config.toml
subsampling = 4
batch_size = 192
warmup_steps = 1400
Rows from block 11 of a small sound classifier, named by matrix and row number. Rows with one number belong to one neuron. Each number is 128 + 24 x the weight over its row's rms, rounded and kept within 0 to 255. All counts start at 0. Numbers have three digits each.
After each neuron's rows are labels from the 100 clips, of 14976, where the neuron reaches its largest size: "top examples" is what is common among them. Only what is clearly more common there than usual is listed. The data: drum patterns on synthesised drum kits.
# gate: second MLP gate (model.blocks.11.mlp.gate.weight, 640x160), inputs 108-159
# fc1: second MLP up (model.blocks.11.mlp.fc1.weight, 640x160), inputs 108-159
# fc2: second MLP down (model.blocks.11.mlp.fc2.weight, 160x640, transposed), outputs 108-159

gate.356:163168143132115147051088134150077128132158160172150153136144126128122146126135088151110153141115132139195148132136123109126093178112113142145117159172109135
fc1.356:123102130137129111124118116125103113136116085056102122151141130122088132114092159089152146088114137137130115124145144124162108139160123098119144107139168141
fc2.356:123146135112146144175110119136095115128131118140147189103109124142109120125131131089136138082131133139129114111134123141173107141068141094165169178159099163
top examples: waltz; random hits

gate.431:099155129174135179101133134113111156152141139135171114125113110086143111136157151127100120138140137100175096119124110154148137155133126149125131110129167170
fc1.431:144137109128077159156123072114120140103150165101165125153110161121096121107171163108140113092054161108119115118132088079123176130130164118125105152109126120
fc2.431:124109123123108119112121111155160091138134118086128123178112101132113142176131145135106121111140126126140107131083133085130130136113165146122121144110048145
top examples: tempo: 140 to 150 bpm; five-four; tempo: 150 to 160 bpm

gate.621:130180100115145089102090155142111083109115146114106156121114186132156115097140120147115094153167100117157178114105154090135097143078120162130127121182147139
fc1.621:129102144121177149093109114088147157154127170127139125087150148134128173148118147125108163107107140170142096124138094116150169138166107138148096061107105155
fc2.621:106117131183106157090112113068164162135127108106155128115183161108114129140108171123128138143128156118101126149133104132148155135128115139126141126142137130
top examples: five-four; tempo: 80 to 90 bpm; tempo: 130 to 140 bpm

gate.107:130104123143124138101173164106142144097086105129137138145090080084157144122081086124115105149164108162152133133126137188074133156127144082117110113130137127
fc1.107:109144160117104132138149158095145146094128111124092099131093080114128134105087140098141116125135135103106075130119108156149169147087107107133140153144138145
fc2.107:130127095137162170152143172109121171104096098154132112107150115107119109103096118103154093171138117145122063144100121111150137153081123133130098159122103123
top examples: tempo: 90 to 100 bpm; random hits; pattern: waltz

gate.368:144100136098118083143158125087107111110103141118119168119180098118143110113091092146168143107086113159151099122118133138147161132126161124137095168181113167
fc1.368:131134113107113158135122109146117163147136148096149138123120155095164148145153111136126083141127122116181101096105125094137115156121140101132153155098131115
fc2.368:110125160067071152119076080075164166173114102126113143116147145153172105117157149119140142102131131116112089152124122152104132163141112136105132115073130070
top examples: random hits; tempo: 140 to 150 bpm

gate.170:138142157125131110096104116106089105124129134152099099101097164109091114117118162127103120100140071124115088136109114127123130147096150144160149080162112141
fc1.170:136155140122126167140092099144109123076130089146147153101094157135165105164140149107121125111137103136100126094139100162103133150113114146138138160150148142
fc2.170:098170144148126129175131104142166089139113114129110178098103080119097159107164143142130149126143084177078193114112110153081100107133121104142121116116132138
top examples: waltz; tempo: 80 to 90 bpm; tempo: 70 to 80 bpm

gate.172:117085111147055140163107151073115138140104135158144099169119108111166112084132115098123144134133146095153124163126140115156116116157115163155070133157126141
fc1.172:147101124131095131152152105166149168112139112117145116148116100151144152131119081123133089143145107145128127176122119132133127093132093126143116120171168106
fc2.172:150162149089140157165165174169125132100136097096092080131157190152115167140124075085129084135153143141118155110156108098119164140144161118155136126134150142
top examples: tempo: 80 to 90 bpm; one drop

gate.551:129139104140133136124141131135158115144081124097134139127143144107115143144146154133140112172123139168118057156128114122140111110132153098086124103126142168
fc1.551:122128156178145115104152127149094109122116078104111090080136105130131124110119143112100136123147096153118098152134109151131150142141195092094145131153127161
fc2.551:168166173158101154065121123151155174099099080135078131096109083121128100100100097163092159129149146155115134116124143136098155113110124115132134096132146161
top examples: tempo: 150 to 160 bpm; bossa nova

gate.128:119110123079100149154094173155172154164141152140093101140089110152148116112138119115129124182059133129130144145168093101124126107142130154108133111122157116
fc1.128:113155109199105108138113039133158086120109123149134082111146156145112111096108124143118133126146126117141109144130139155140102119116128161148080177128131115
fc2.128:164138098161079104100072120123102109162130132111141156097134121086138163117116137155115128085106141123152094172096082142132090143139120134168166153138133135
top examples: tempo: 150 to 160 bpm; random hits

gate.373:125128137123158123139119193129112129160138134143120136104126113098115178144139095148120124148177153086183124160086166110109100150131106129118134126156142144
fc1.373:117125091145130163144159134127110080158158101096141148107168181171109119109065093118134147110171136086139164094133166113155108131150103113094156148143146108
fc2.373:125121129097111115174139121139129092139134146141128105123164146151059134121108057126098139116146128101119144125131147089156166144118094132111125157152121147
top examples: random hits; tempo: 150 to 160 bpm

gate.100:133150095107151147107142094154157160129165161135107109146137141131079107104146128132114113154075114128109132094086118111102123182148131153118125126152107152
fc1.100:156130114125137133135127120147136129093146145146170159126111098147125156095163136153091154081165131076153133115143116079119106149136114118134153141132181099
fc2.100:146143099146104142163130115112116135115136123129107148125102124164107125135146120140148135131155146173079101063138110093127090112145137108153112118136127147
top examples: march; tempo: 140 to 150 bpm

gate.612:163137131107159135187145146106111112121119111119074108139136139139092150131169133114126125080110127145132069113114162097137168130151137113146108149145129093
fc1.612:139131090150097144107142166161114159146132130121171124137114095092158104154117117125083189101182127095151102130121158128103131149098126196168092124076122116
fc2.612:121185127132169101142119144109114110181154183150143176145106149133124122107102104093116143113141129099106123159163115114123157105161137117121122141104117105
top examples: tempo: 90 to 100 bpm

gate.27:130122075077146121131136125092130143149143113153136109134123124145112111126165128105125149117113149132121117125118082114112110099150172171087095139097118109
fc1.27:165083142146119102143141158092140090144115143112106169131107075144140128146153159098118140162121098146115190124189090140069127117150116168108121110142132156
fc2.27:134150099158130132115130142131117118107122137125155092145122094141082170152160134124136116151091138125096178140124110141135134120145129182161156087189123173
top examples: rock beat; tempo: 90 to 100 bpm; tempo: 100 to 110 bpm

gate.257:104117090137128143139094110121112162150135111118147124107119118100176138144134150130136142125124096144106093117165164151097122056096124105114119164111096111
fc1.257:179117134135101090101147127137182125140117125146159143133135134135140149106128086127115125112136126124102121131132137131135101129096185133130136161147124104
fc2.257:138160096122145140131145095185151128125098128111140135118151105106138125136136131083124149056147113132152121162189146140127131133116157143150157127147163136
top examples: half-time; tempo: 90 to 100 bpm

gate.614:109154145154076151193150178134141123140137123110147132117131159127108170122090140118109164148179084114156090111114083132117135109127132114126118145145202163
fc1.614:134103176105115158093177120140131148143113131153093113109114108106146110103107137113142110165128162077144084045156126143130102121143108124164126143164098128
fc2.614:158118163101170141117157135126085117095115133156099134122092144131090111150115151134150109118136125093119089092170109164155072077124101099174106112114150155
top examples: tempo: 140 to 150 bpm; tempo: 130 to 140 bpm; waltz

gate.303:126135137123133101142148165139095116097114135129126140129158129075163130161137122115156072121157126098122124134116111084120112168106107160153105135148086143
fc1.303:143136119111144113105103139110135119130101151122162124135095105130144157163148082135113145144093112096134155146123156127113117145143093091108106141082146114
fc2.303:107109141119152118085138154090116145113123151147128180130101077115088143128166142122104129116117140081122132155140126129129119158131148123094136134093139127
top examples: shuffle

gate.157:092119153145098138119165161164133153127107143110111088143117168145112142156145144110164147151125127109147157073134093143117147148121134118107097141105105105
fc1.157:160123140128162143098135125120121136137117163116159147134134100133136179150126122140078072096140120090136121141116125147084123168119111119120156144104124111
fc2.157:151140147166147154122164151130104111123134095121153077154166133142125127121154161108154118144112110143150113172143088144141112138198125140100139130114093147
top examples: half-time; tempo: 90 to 100 bpm

gate.243:126116163135139095116117093118142094141074154158124112128138173141118130150110098107127110106109065147157130144114156118105133143109106127123089128155152133
fc1.243:185136161130164136119122133142143147107158107108149122112132134116097163108181132168109143156101129107149085154167126106113126167106133121131129149138115137
fc2.243:112125131157139107102125121131122086121088096147120126110169121098133135107155126125154162126140126113126101171165166164121174171144174163123132118110165075
top examples: tempo: 80 to 90 bpm; waltz; breakbeat

gate.8:152138139123140136110123166135080169162112173117065127106109110144153162115109097126108120134135141136075107118089107153112115148119092110125119126163133213
fc1.8:140109113118154174154190161084147111063138124144180127133143116105157078107162170100144134150088156114159137137135154099126105095143124104094125107096155088
fc2.8:156109158119127116121142167106148091094123140125129151161145106117121117113156136121172130124136150116142099136124116142133131082160127164144158105136116116
top examples: five-four; bossa nova

gate.183:084160122115055110115175123202126117127128105101143120133138085145131137155136122105151097124114104119126111169095100086165143129127113136094119162176109104
fc1.183:123122108118131155125110129122102117175180096160124128167116149139153104094117151111114156065116098159149105100143114161139134091123160155145154124109122136
fc2.183:126138124136149170145111148106120119156135106132177103177088102102144093160093155152086148113116110107129129134131149173137149119104127146163153129125152131
top examples: waltz; tempo: 90 to 100 bpm

gate.593:098104089067133163123139083156131130126148137150119123121109133110114085119122070080176123126147116119155114101122071115156132123126161130148119133156085084
fc1.593:123111133080180104085109135097138155130116133148117128160107150105131163113120123117119130104142153080060167155074160110124148138150104146138105124135138157
fc2.593:160128125091156140192086120099119083131079126161122174120159127132120148126095128118166154108117118111128126125110102141107136085207121087122093160136136126
top examples: five-four; tempo: 70 to 80 bpm

gate.82:130120176123091107122171121127118138108118168168155104101150108147101111123167148153137111100149126171127115134144131132145086115155143105114152143121137068
fc1.82:157083101108130089087107145105127174111170180101141115140142101092062114114155115112176126123116137114151119219173128144128097120124140147136152097142102131
fc2.82:094140121128095129106132160109156144115115125125144087087124090096147108105176079091139134131119127142146123187142108125088103155092132127107139105119141073
top examples: tempo: 90 to 100 bpm; random hits

gate.142:119138161131138137080156119149112165137175122144126124141164129131151119133097139132148108128145138114135131133131140133165115127153079138168112126124090123
fc1.142:121116146141104144106137147119131067164128137138131096100140138114170154094097142189098158117152146155152087135140130097123151094122141124108117111144101080
fc2.142:139125133124109122128129092116158132161093136110111117104099152119157117112104136139125152132160124154174143098088126134122147152098092137104111083156101080
top examples: breakbeat; tempo: 110 to 120 bpm

gate.508:143140128068145125111120157123105147158190120103149106147126157090123122148147139124108122137114104173122162094123120171096110115102167152141143104092106118
fc1.508:120127079125120135158106107104130152157182110100176092151179163129091146117122124104098132077130088131117177141080092108145092121114202138130057129080121131
fc2.508:127103092169104134122156154158124185152103065152094117097106150136142162112091124095123143146154126176115139130125120113116067139154126142093100096096086125
top examples: tempo: 140 to 150 bpm; tempo: 130 to 140 bpm; four on the floor; pattern: half-time

gate.638:112163145097148090118108124122105139127117104132091092126129119144118133141128148117127087140169133122094114133131109138155158144159134163156170169169113123
fc1.638:096154143126134144123103147138099132155132143132113107106127149121126117123169064111115133123078125137133089157123108131130139126121122059113181147126114157
fc2.638:127093168085115154141094137136148156130090172139097086120156120123119091142175110152141132146157057127139147166161125120097119092132110092152156138170147156
top examples: shuffle; tempo: 110 to 120 bpm

gate.442:126122140135114104130157140108136086150104166160111132151092150112095157104118132115164152158144135101136111128146149214125134112121119159106147106110108108
fc1.442:121125119150127103134089138102115154143121124172090132140178076112135150121123173140138112111088113145110200152152129125138146111149144126084125150114142136
fc2.442:125144176152131146129130101125105161129137139136085164167133105167118155157135152147171126119120125125149126178105103108084145137093111119108107097096093160
top examples: breakbeat; tempo: 110 to 120 bpm; tempo: 70 to 80 bpm; random hits

gate.209:139118164131116150141094131131127121129154149127144153156121124110157112134120121122112099153086162139152135115134158109148105137126121107159127074105146140
fc1.209:156150164123114115132148117096150125087132132093105129144069146159085148140108111098126148136139158165123115143112118144119106125110136135132182111100161122
fc2.209:104127139078088128154132164102116113135134158120119150127171122107120170144115161077161110079152163125120130106119124143154130145137131108099148106125117091
top examples: random hits; tempo: 90 to 100 bpm; tempo: 70 to 80 bpm

gate.256:117156093148124130153175114132136172150109140101118142099116125133104111130121142147091115168182131123133153123181173095152095120152132078080111092137110115
fc1.256:099113131109138088141141190116091090142147059111087149145112125164098166181119109151139115103185129143126117110133135108153105148104096140138132109113102130
fc2.256:095120118095120075121127087128140127148150145138111119114137167159109146080121086144136163133147075166116109201155138128126141163135094159107113161144130141
top examples: random hits; tempo: 70 to 80 bpm

gate.277:174150140105120122127139112096170075120163180085100153129124104182153128119130117117143113094155129109097151090125148101118144142088119128102127093136158143
fc1.277:145185104147152095087144138159107118143090102115122149132113094128114163134096153126138127141089121147134174130136166133170112113101112149100135155146128171
fc2.277:127128141112177106093139165150086128106114117085128158130110116165140138093123116096162109117155168095118133127149152133136123112134129138131139115126134149
top examples: shuffle; march

gate.167:134113090114076160088144153143151129181139149152107107157179109135128132136111141160160170111150097108106129148137110121155118140157099141138076082135142114
fc1.167:120107090173098185121136091093127171153149157137130127154187125131135133124125127116171122129155083107142115125128149149121147138112107107107113111136124140
fc2.167:143120112139104131134140114130104106112169185111122107146124122155108112161175143103117151145105134078139108151176140111140122108136107091136137142131113090
top examples: five-four; tempo: 130 to 140 bpm

gate.408:133145100142116131172111141142098149124147169101140132104082136135129144156085125130128088167146081135132087097112134126112137078130150124115124150116099108
fc1.408:131133127097151159116141190122118110138158157096090134128160151114109121112140091161121149137115090125144142163075126143114129112121152143162165128123122120
fc2.408:148147105106111149107154171142129109150141123118133122126153158122141124111112142166122128139100120128165161143104123154120146119137102128142121116059172126
top examples: waltz; tempo: 140 to 150 bpm; tempo: 130 to 140 bpm

gate.290:158197119092134138121131112136123141110141122130138163108087079127108143131110143118147161103117140139143124106163105094129094092114152131176117129112128114
fc1.290:120139138150110132116139135141106157124200123064172094134144151136155171144082115126115149151149119154116128091064125144150128134126144150118128099150128122
fc2.290:108108091106130088103123090132094121135090163128161158118133153139118125088104089116175115135146114151139128096120129127122128146130121167161121136128088158
top examples: tempo: 90 to 100 bpm; breakbeat

gate.580:137149114194191192159160134132144108108111122186115151147158139130162163115102107130114125152175136114139121132104167083114129135154127124074120136116113147
fc1.580:116104146107095139125089112171129098144137086096119109118103128108175143101101149094100169075144114129149106122083139109119171137152124165116156113118137161
fc2.580:111129098166106153087076123133128144159116139126115158126160125093155089124137185112150134122126149130125104158122115168128102135154135128131177131153131110
top examples: tempo: 100 to 110 bpm

gate.169:134116133139145103141149111103083185145126125123161114160093119140130120123163084113123116175127144132153106098086121158120173144129098094107156137125090134
fc1.169:069139135152109133105148114099143175166102120146136124105134139153120110085102132103176136103128125126092114136129088105180115065141073110117101168150157140
fc2.169:122115133135146141072129075124165120119125118135141123123103121135103157098169139121107140143099164138116159102144125118144150130142142143160097142128137125
top examples: breakbeat; tempo: 110 to 120 bpm

gate.54:158141114101147076116118128093128112123106100120119159147151140138112141097110107093163110117133119149136133120120082137154133134108143138157146150126099099
fc1.54:140178119161158131100138144132117190109147141145081141143149112116104092152141122121123145194130108133137129122181134122136096121143137106146075138136147114
fc2.54:109120083174101138126109113126144112120120128153162169143138135094170124140140115111129120136094117134124150145155094120159141153107106126178138113180157157
top examples: dembow; tempo: 70 to 80 bpm

gate.154:144126117131126126158100165123131120149116135146183117151162080148167081129127179166089141133119089129137097104133094145139136115106108128100098117135115105
fc1.154:111122096111098120170118117108145133118138133117132116142097116144137133159162104110151061132118153115134084137126125134142081111135111122171093136154118083
fc2.154:118109111165087119153128120109182156149120113136108112152093062148086141115169128123125078119155126137139152130093160153125131109109111134077118115125086103
top examples: bossa nova; tempo: 160 to 170 bpm

gate.45:126128149128087129146180192120172117174128122153111152120119112130167120104185144173130131154076140140123147144165147072106164145112145115117094136131108134
fc1.45:107090098136134135160160156148120151192149176123091108104149104127168085137131143164127123137124143158083123149106116091129158135138136133127128150126174131
fc2.45:124135146107140158187114155166118114102122090121144114121159107129125170095133146116113103077149168124149116121104082122144126114130122133135125129149156106
top examples: breakbeat; tempo: 90 to 100 bpm; tempo: 80 to 90 bpm

gate.156:158134134141101157112106142145116147114168120110103198114109084143147110129084151112164115107129113096111109154140133141098131130153124111078127121134139123
fc1.156:140107108132075127107149145129141166107135121094135147123143086155162113127113161143133090105139129128149109108115141046132138127137119145093152088142155113
fc2.156:130086131129125136147123156127067117148177143124142134091163133114142140100135148106164128118137180123083135150128127129124097124162117070116167146096152103
top examples: tempo: 150 to 160 bpm; waltz

gate.200:164131128149155148200110157155113136125121127119126121100113164109104138143093134131118162136124089117106146125136096100167114155132112162152143086106116126
fc1.200:131143134164130126100118114133136158130146174131144141129127139109128149106122154168152097120136121146149099142136174126141104103109124150139115083140164104
fc2.200:120138136083123120109113130128114113107092111135142188131153154099144143122097137182123143123136141137108139113105126130122142168097131143129144131141108143
top examples: random hits; tempo: 80 to 90 bpm; tempo: 70 to 80 bpm

gate.455:124131106173197114121098128139145133100116121129127132095140105146116156158101122137152084123151134084142161139125124138115165142105184147105145111165141151
fc1.455:135111163122087097110096131097109082132114126180138130147087154154154096134145123081111178118144160113115124155163118149095120124137156117157149113152100117
fc2.455:120145127115139190132120120103114084150133182133109138107078124112141143153101102116159092108130157130101124125126112086101145140077124086134136102127128140
top examples: breakbeat; bossa nova

gate.229:104148117114129114093123141122163109208138146112160120147125101096127138111137094113144111133093087124155115131144149131122105107126108131174119130115130149
fc1.229:161124132147118115150138125123086143131127131143139122135103125138171092122124114056135171087154166140134123166155100102132116092136104161141099113126147175
fc2.229:118134129121122115114119102098118129127109128160117145121118156124112132183077151108095149149148159129102124089100177125148128100130130146183122121129129102
top examples: bossa nova; tempo: 70 to 80 bpm

gate.114:123137143112120109147119175102139193136120126158133136124108156099121148111106096148121105126109121112131086173134110166181150092120155140129101105151147131
fc1.114:068096084137106097156127171112110138154131154126126116141127116107137111118132108140171140106156128144135142142132170174129117128138103143099124145071113124
fc2.114:109149154191094123125131100093128079125137128118101141164115154147117107150073092119155144134144140068121142120144124126104153118105153119149143127122137132
top examples: shuffle; tempo: 80 to 90 bpm

gate.155:122104137186142112138109116143106146089150138140123093128099129124150128090109103108152129125168137107148164151102115122143155049159145101091133155158119142
fc1.155:144137114106110138104098123123111122117176137140112081131182086115149140127147103164116124119118115128144119129103111116182093098121107121143137146101148109
fc2.155:172111138149096130122103119124116131119123137127126090127173109176101112096100150117151122133089135118172121115094124120150106139119125124149145137085085109
top examples: tempo: 70 to 80 bpm; bossa nova

gate.365:157131106147098110168102100159125137137136102131143118162166107123104119117139146137130150138144131120135096108106169097129110094143135173085128116067113106
fc1.365:100119130167124124117133129144125146196164109073147122130137182120187137136140119121143151143140130137092135155116095124093123149075152123103135154139124150
fc2.365:125138108157070090136130139194094139121124099116151131121137075120128155095109119099096156146160120149116154165123143131116122143169098144091137134123084137
top examples: half-time; tempo: 90 to 100 bpm; pattern: random hits

gate.570:123130113123114144092144115119161115128138099131113137092154188081117101095130144139154125126114142138144143137139175145116131093123115102103120127094159109
fc1.570:152114125121106154161162106126142144086094123127129128133162142105091128093110124143147176131146112113136117121129106106149146119135128148173135108179103116
fc2.570:150155115105106159134120111128121125094156093122134127169146125121112153175126118135144130121092140106134097085127138102108108132085126160132134092162173123
top examples: shuffle; tempo: 80 to 90 bpm

gate.133:133111106136120136117136174144104101161130105117133150145130121089138162094165115143142115116118127070112108156098096091113125161075147108101191125113108117
fc1.133:131143114106145125126161113128117120157121082123105103165160143163153074145112139144098116141168113126185111099160104107138126099154109119150160094101172133
fc2.133:117125051158140146160089120180113123125110104133069153142143129085158147119110112099124117136135141132108155128144115140158165115113147118122153105171178141
top examples: tempo: 100 to 110 bpm; one drop

gate.405:126149102147108091093130120119140135145103143120127162138118154158105125094146118145137109086192144127147134127160097093126107116112167119120164078104117095
fc1.405:097108124088094118132096119127095126136112126126146109102131161132061120200180121143181102135132137184109128121117130104148102126123140107114153129119089110
fc2.405:140164108125106121137090096166148151116088089070124155141116153120139125128090091133072130091133133126127079142103130125132121132133120165094137118165112152
top examples: breakbeat; random hits

gate.208:138124150165167136133133130118126139091136113112102124104085110110156139151129149182074148098168094106115117151122106133143138156088164139110074113128144078
fc1.208:088105156117146138138104134115125109097073115089175111103129144132156152146165080117133138134116101147112110151155139128141123089147142103136123098092133135
fc2.208:076099129111149157112134118105138107120093098124137143086115147116157138155149084123105117147111121144128122147167137088122120132160141116131128112116127179
top examples: waltz; march; tempo: 80 to 90 bpm; tempo: 90 to 100 bpm

gate.217:149147184143135145131116106115132111126130099126134085122135144148119118136127090130129089095127146156161150141139149157124100162133106128082131151172120134
fc1.217:154154139085124161073156114157161145130110167118102177110139099110113135111099149160151214123150134173089084128110100132117116163116129130136157135098162124
fc2.217:158139165117114109144131125108111149109120044115155124107161114115141121141090139128088149097134131134123146149070133141099129139110139105130112110101170133
top examples: random hits; tempo: 130 to 140 bpm

gate.530:150108153121123170142132133150151130132138170175089143125111141103119141123160134116147145115124145103141147107135138151151148133147135113137088116102112078
fc1.530:120111129117136157111112154110147115087107122150137120099142118121183135119111113143114094107092153153113118104113138160116154099150100100127135103142083174
fc2.530:120098146114120134127100073098144093112128134131135093085145103165149157096160091142136111134105157140111121106116118130153129103128127121169107136109112119
top examples: shuffle; tempo: 80 to 90 bpm; tempo: 70 to 80 bpm

gate.204:154114138108099134125143176120091124106107145135098161132070133116157103096115117088140108120129121133153123174137124123099138098111155133109096125110127112
fc1.204:157119137109074156108115152137127112079114146088121143163117135141172153112121105116111122150093139167122096136129124153106133146133085137140109138172165127
fc2.204:181159119140083114155100137127107139125126154134151134119132154137132189122122119137171079138085130148099123159092136127142095140164115115137119181150130122
top examples: rock beat; tempo: 80 to 90 bpm; tempo: 120 to 130 bpm

gate.89:091119131136114119113121153103080123121139128159095111142160137112145153140082113082116160152160141121099111144146097120126115167097160147149087131135175131
fc1.89:162112140158156110098113128141082135086118132128131145145116146072176173157121163171091118140104110168115101133144161153142111129153150150102124090099115165
fc2.89:120125103147127102069163128112086120121113115122126097138120139088134170157125151109106087172118148151149122148112142162145103118137129121111124121127147158
top examples: one drop; tempo: 120 to 130 bpm; tempo: 110 to 120 bpm

gate.446:130106129116096153144131133160117136138164124104132137113098127134172111091114140157138087152117091122154095128140068103121121113141145104133139165097141131
fc1.446:125165110141138169166080120129112149140108088092103164125086155149134128103152132174142106090147094125118088101124128077148183140110130106131112153109160124
fc2.446:127149126133137173145137104094115156162114118126108173137122170150101146109133107179142127077145086148093114098088128155128114165120159123101130152155113095
top examples: tempo: 70 to 80 bpm; dembow; random hits

gate.493:122142118132125092100190137132163141117113130109119107112120110158139145129140148117126112146107152105149124071105138155128059167113152138134105137149159127
fc1.493:123138128103172121098103133120119103090122167111162098141137164108105115112082117126131137109108144158135096145135120089146148156140134157127146085096128141
fc2.493:175105115152158128146118140073125096175111123125115153199202151120116146109099117160112131140108107141162091144124133117153153129129125139165125094127095125
top examples: tempo: 90 to 100 bpm; tempo: 80 to 90 bpm; random hits

gate.314:149137117133146128149111143179163156051132169139145146151092146130134132131134135087157113150127158093155148096159089097101128097149136102137148104117146115
fc1.314:107117195114122105125151135099121157122128104101144092128112161129135104113143151143128142183151151097156100133170129139140131163148132118142132167129131099
fc2.314:115130156128148110122149164091098118119140116081166121143119158107160133155136130118109132169159153101165092157122115137105110147150112127101155164101081109
top examples: tempo: 150 to 160 bpm; half-time

gate.537:112098124145125165130113119130128116137097140125125166141141113081146165163151158163113145157104138118107125179133102121153100115103122129149093089151130112
fc1.537:118148170150158091174117115146136153100121107074115128163122159118132147174163158139075099164127118162139123153156145124124154114141142125102054119191134116
fc2.537:178149101115089146144136124120159111091130125069179092102163177101165092134084124128059123158120098171137137132116131146124159163114157147119147129134163105
top examples: one drop; tempo: 70 to 80 bpm; pattern: random hits

gate.329:150127123134149135166076142109101160139168131124171125097112124106111108140138151104139116097163137106113110150149150118136163133164077134120099089133102085
fc1.329:149094107113130145111077137149145147138091165124122105149096130107114146112147170169103137103131144149130123185145147152139121094117159141130102103094148147
fc2.329:103082107089094132135122139129139117091139134139115124109137074167127129150138109136109133123147142125104121120186155120128163078111102133118117114153177125
top examples: five-four; tempo: 90 to 100 bpm; tempo: 150 to 160 bpm

gate.226:151137132133129112146145106133117095126111140121103141101163141160166118161127137073138148069119157057157168153127136081108100134111115126150164105169138132
fc1.226:118150120180105111126114153153108153121148126163118138114086108149107135140155121113158153118125113104132089119159092128121161134155126138141153133159120145
fc2.226:155151159140125158112132110160150152041169160118148141109153145110120127155115124121078144125149089093118119200150117140136148121112099123141133126139109166
top examples: march; tempo: 100 to 110 bpm

gate.5:127150113147146096124124131125145132142134109124109146116144157150126133112084109094107174104139121158144097115154089102115106141124139115123119173129143111
fc1.5:132127179128128160119164179142110114126160149118115119099203089111082161109119135115185153125145146139143117138112109134169162130154135155105115140153104139
fc2.5:135096136080139179135162170167155093125148117133110130142181108192097087117136111123136130130100094125136119156086125121091137132110093101124136106131151176
top examples: five-four; march

gate.547:143128111120073104140127116119144109112102125119090088182083147132108168078133137132132126096122087147132084129130115088152135146092094139132152147149102144
fc1.547:131083133148123108143130120127089159113146114125146142106127146081145132140105079119145138148127114150140113111113148149162132143108145124112112111122102089
fc2.547:120118116123091109162088127132120133088149134078157141080119148142162186116141094140129105129142137125148129134134124161142126118125154175119090113147156121
top examples: breakbeat; bossa nova

gate.201:095117097139129112190078148176102138123134102151159109113096152117157102176110150165113116126154145143075109102159126117121129104102136149116102129072111131
fc1.201:173111075120191121132127164141140109104108116113105180120094105178097134059115159106117151114120101136154153107162113130126150134151135159103177117120137133
fc2.201:164111152166132114114143140137116134137109142150165140149114130145147138136092148137161148178126148074132117191132095139075136074151130119093143063125131139
top examples: march; tempo: 90 to 100 bpm; tempo: 80 to 90 bpm

gate.445:128132124105129144126128119111145087075145127148092120119146103119130104121143114094140160126139131160105140125148132156110145111153111163148120120128145089
fc1.445:138118123106131154108084157125140164124109100115126116089092132121185156128163139131151127147115163133130094105135087094104116130108181133136099110090124156
fc2.445:118108155097124167138128096109156114132144104118110160083120153126147121147143092164092152120113142162117150156128145141142134106103106151096140108134144140
top examples: five-four; tempo: 70 to 80 bpm; tempo: 160 to 170 bpm

gate.195:101153127120119103110135127144142098099098129129159099155126149084134139114125156151108152109086108149105100109154157133128138192108133168127119109130120105
fc1.195:096150141133115112166129110161107124081143130095143132149148099150092117104110165128135145119164074081101105156102122108117106160106160118109152111151104158
fc2.195:091113141146097159157072163150139142133075096109108104132126130143108108125121136110112188154137065123150109107138120144086106111107152132116123074159122111
top examples: random hits; tempo: 70 to 80 bpm; tempo: 80 to 90 bpm

gate.284:119133143100142110119138098090121144163120142152124086124111140121099088116133143102133086105124103124126115156115128125119141131086157099097133097161135104
fc1.284:125143139148105171167132124129110134118131124152127145141158114134142147144146101103142114105152135116158134125149075172120148139145153125152122115106136113
fc2.284:140115149104086086164133124186117078109170110133140115102124102110171126152164125102122116111129111128097161124124140129121132135141145120128130095110135087
top examples: march; tempo: 100 to 110 bpm; tempo: 80 to 90 bpm